A small class-conditioned image diffusion model, trained from scratch.
Model: arch unet, norm groupnorm, activation mish, widths [64, 64, 128].
Training: adamw at rate 0.0028, 4500 steps.
Data: trained on pen-drawn characters of a made-up script with 800 signs, 98750 training examples.
Rows from block 5 of a small class-conditioned image diffusion model, named by matrix and row number. Rows with one number belong to one channel. Each number is 128 + 24 x the weight over its row's rms, rounded and kept within 0 to 255. All counts start at 0.
After each channel's rows are labels from the 100 images, of 14976 (inputs lightly noised), where the channel reaches its highest value: "strongest on" is what is common among them. Only what is clearly more common there than usual is listed. The data: pen-drawn characters of a made-up script with 800 signs.
# convs0: first 3x3 conv (model.enc.1.2.convs.0.weight, 64x64x3x3, each kernel summed), inputs 0-63
# convs1: second 3x3 conv (model.enc.1.2.convs.1.weight, 64x64x3x3, transposed, each kernel summed), outputs 0-63

convs0.13 [123 127 148 175 148 131 121 103 107 107  99 101 141 111 110  98 113 137 153  83 102 167 170 120 120  90 164 133 121 126 134 168 110 127 103 120 131  99 144 142 154 117 122 174 133 134 137 119 123 103  95  71  91 162 116 144 146 159 135 121 108  89 158 135]
convs1.13 [104 109 105 100 106 109 151  89 122 134 117 125  83 131 110 112 116 139  79 128 126  86 111 145 121  59 120  92 108 112  87 112 145 126 133 127 109 121 139 107 108 127 142  98 125 131 120 123  99 112 148 168 122 106 145  99 116  74 104 123  68 125 140 131]
strongest on: dark on light; thin pen

convs0.41 [192 177  98 111 110 130 191 114 122 118 127 151 129 102 112 136 106 104 126 118  86 133 119 127 134 134 113 133 158 150 122 115 125 147 161 126 150 110 128 115 105 123 120 115 113 160 202 105  91 158 108 113 149 120 131 115 152 164  99 119  99 146 127 135]
convs1.41 [148 120 153 158 138 157 143 180 154 163 161 170 152 140 145 149 165 161 173 180 118 155 175 133 137 150 138 167 148 139 155 147 127 151 140 144 162 136 126 135 146 125 142 160 154 152 131 155 134 155 126 136 159 145 130 140 115 158 144 149 153 144 125 142]
strongest on: one stroke; only straight strokes; thick pen

convs0.35 [119 131  92 132 127  84 161 116 119 137 135 143 104 117 112 122 133 112  89 155  99 128 147 128 118 141 133  91 173 155 100 116 173 128 181 144 136 150 103 119 133 157 165 131 115 142 124 152  99 114 105 101 107  90  96 102 101  92  87 122 113 100 101  97]
convs1.35 [133  91 158 100 170 153  89  96  83 106 114  98 131 128 101 117 114 129 140 129 170 154 141 109 119 142 187 135  98 109 139 166 104 141 107 134 106 137 147 156 128 145 124 151 167 134 144  94 136 121 114 104 132 158 146 155 182 154 146 143 135 115 139 149]
strongest on: thick pen; one stroke

convs0.25 [150  94 139  96 128 116 107 130 113 157 140 108 117 108 131 121 168 178 115 143 133 187 156 185 135 100 110 167 122 172  70 125 147 112 151 134 101 120 131 132 110 153 140 137 116 128 139 112  97 144 147 132 135  87 150 109 115 122 114 107 161 154 142 156]
convs1.25 [ 72 178  99 142 111 100 134 145 124 135 136 117 174 135 133 108 129 163 109 120 160  98 164 146 189 143 108 118 150 139 139 130 120 113 100 113 104 123 137 108 171 119 122 171  99 116 125  90 136 140 102 118 122 133 108 148 125 173 134  84 147 104 135 137]
strongest on: dark on light; thin pen; only straight strokes; one stroke

convs0.30 [125 109 116 123  85  73 119 145 142 116 147  90 166 107 145 133 111 146 157 172 126 107 183 119 121 111 123 153 137 118 116 108 129 109 104 146 132 123 155 103 117 178 115 206 139 110 165 142 120 148 102 129 141 133 155 108 114 139 122  94 122 115 125 113]
convs1.30 [ 92 138 140 119  86 101 129 146 131 114 113 130 185 115 126 122 131 152 155 127 161 128 166 132 133 175 129 157 132 114 151 171  99 118  97 111 110 126 152 138 122 102  98 176 155 139 171  96 138 131 128  95 127 175 121 132 117 182 126 103 119 108 134 152]
strongest on: thin pen; one stroke; only straight strokes

convs0.57 [128  80 105 151 144 135 108 127 133 154 120  96 124  99 132 100 168 107 111 103 111 145 102 117  77 138 148 133 106 145 174 129  97 159 132 155 158 136 128 112 113 115 132 105 103 136  99 129 118  84 128 118 184 146 128 144 141 139 165 155 140 104 117  69]
convs1.57 [111 160  80 145 132 156 141  99 148 161 102 122 108  98  99  88 103 133 130 114 128 137  65 132 136 105 121  81 106 136 148 118  96 160 124 146 120 127 105  87 113 129 130 145  87 112  94 154  98 122 108 112 106 146 131 147 161 124 148 122 169 116 139  94]
strongest on: dark on light; one stroke; only straight strokes

convs0.23 [151 122 158 121 138 134 123 127 114 107 133 123 131 156 117 135 174 114 130 123 111 208 144 116 114 129 139 155 122 116 147 147 116 144 142 106 109  83 104 150 133 132 141 102 114 140 131  68  96 171 119 134 158  80 167 145  92 102 140 163 147 159 130 119]
convs1.23 [122 126 113 137 148 100 105 113 124  69 143 128 139 124 109 130  65 136 133 119 137 157 139 121 142 102 128 104 143 174 101 124 111 105 111 129  82 116 101 130 103 144  71 121 158  57 125 114 160 150 121 114 139  96 148 126 150 126 110 136 103 124 153 156]
strongest on: dark on light; thin pen; only straight strokes; one stroke

convs0.36 [190 164 117 125 112 146 159  91 101 110 113 164 153 119 121 117  95 105 140 137 100 123  84 123 140 121 108 118 140 156 122 141 125 134 159 126 141 120 114 135 102 117 129 113 116 167 204 110  81 165 107 107 121 124 162 135 129 162  98 119 142 141 118 137]
convs1.36 [129 126 154 155 131 142 120 193 166 145 192 160 151 140 137 144 178 146 166 150 132 117 159 128 131 148 136 177 130 125 155 153 127 154 149 134 176 141 145 134 144 129 146 145 145 160 125 154 120 133 108 125 167 157 121 157 107 151 154 148 148 126 114 131]
strongest on: one stroke; only straight strokes

convs0.56 [134 107 110 189 120 106 108 145 180 147 134 105 171 117 136  94 156 157 180 137 118 117 140 145 140 144  95 142 122 138 172 117  79 119 112 138 112 112 148 114 138 121 141 181  83 121 118 150 109 110 120 130 162 145 158 157 111 152 132 112 130 134 105 129]
convs1.56 [ 92 168 116 158 137  94 141 113 156 143 156 135 170 106 150  95 121 147 169 133 157 117 129 141 169 137 135 147 141 136 162 166  84 144 111 116 129 114 127 101 141 128 112 149  94 109 145 171 156 139 122 123 143 164 111 159 148 182 156 125 118 127 166 124]
strongest on: dark on light; one stroke; only straight strokes

convs0.29 [ 98 160 140 159 126 132 131 118 148 161 126 116 188 131 116 119 105 165 153 157 120 113 159 141 124 187 126 110 145 138 144 103 135 132  80 129  87  86 134 119 138 106  85 132  90  90 145 154 100 118 110 107 104 136 157 152 119 150 121 123 127 125 169 119]
convs1.29 [138 105 131 100 131  96 122 130 142  82 132 106 125 110 155 119 150 103  85 119 126 143  98  95 129 118 134 111 128 141 109 114 124  81 143 137 134  92 132 118 116 135 132  75 128 131  79 112 146 140 120 153 144 137 142  96 143 110 110 118 216 146 175 105]
strongest on: dark on light; only straight strokes; one stroke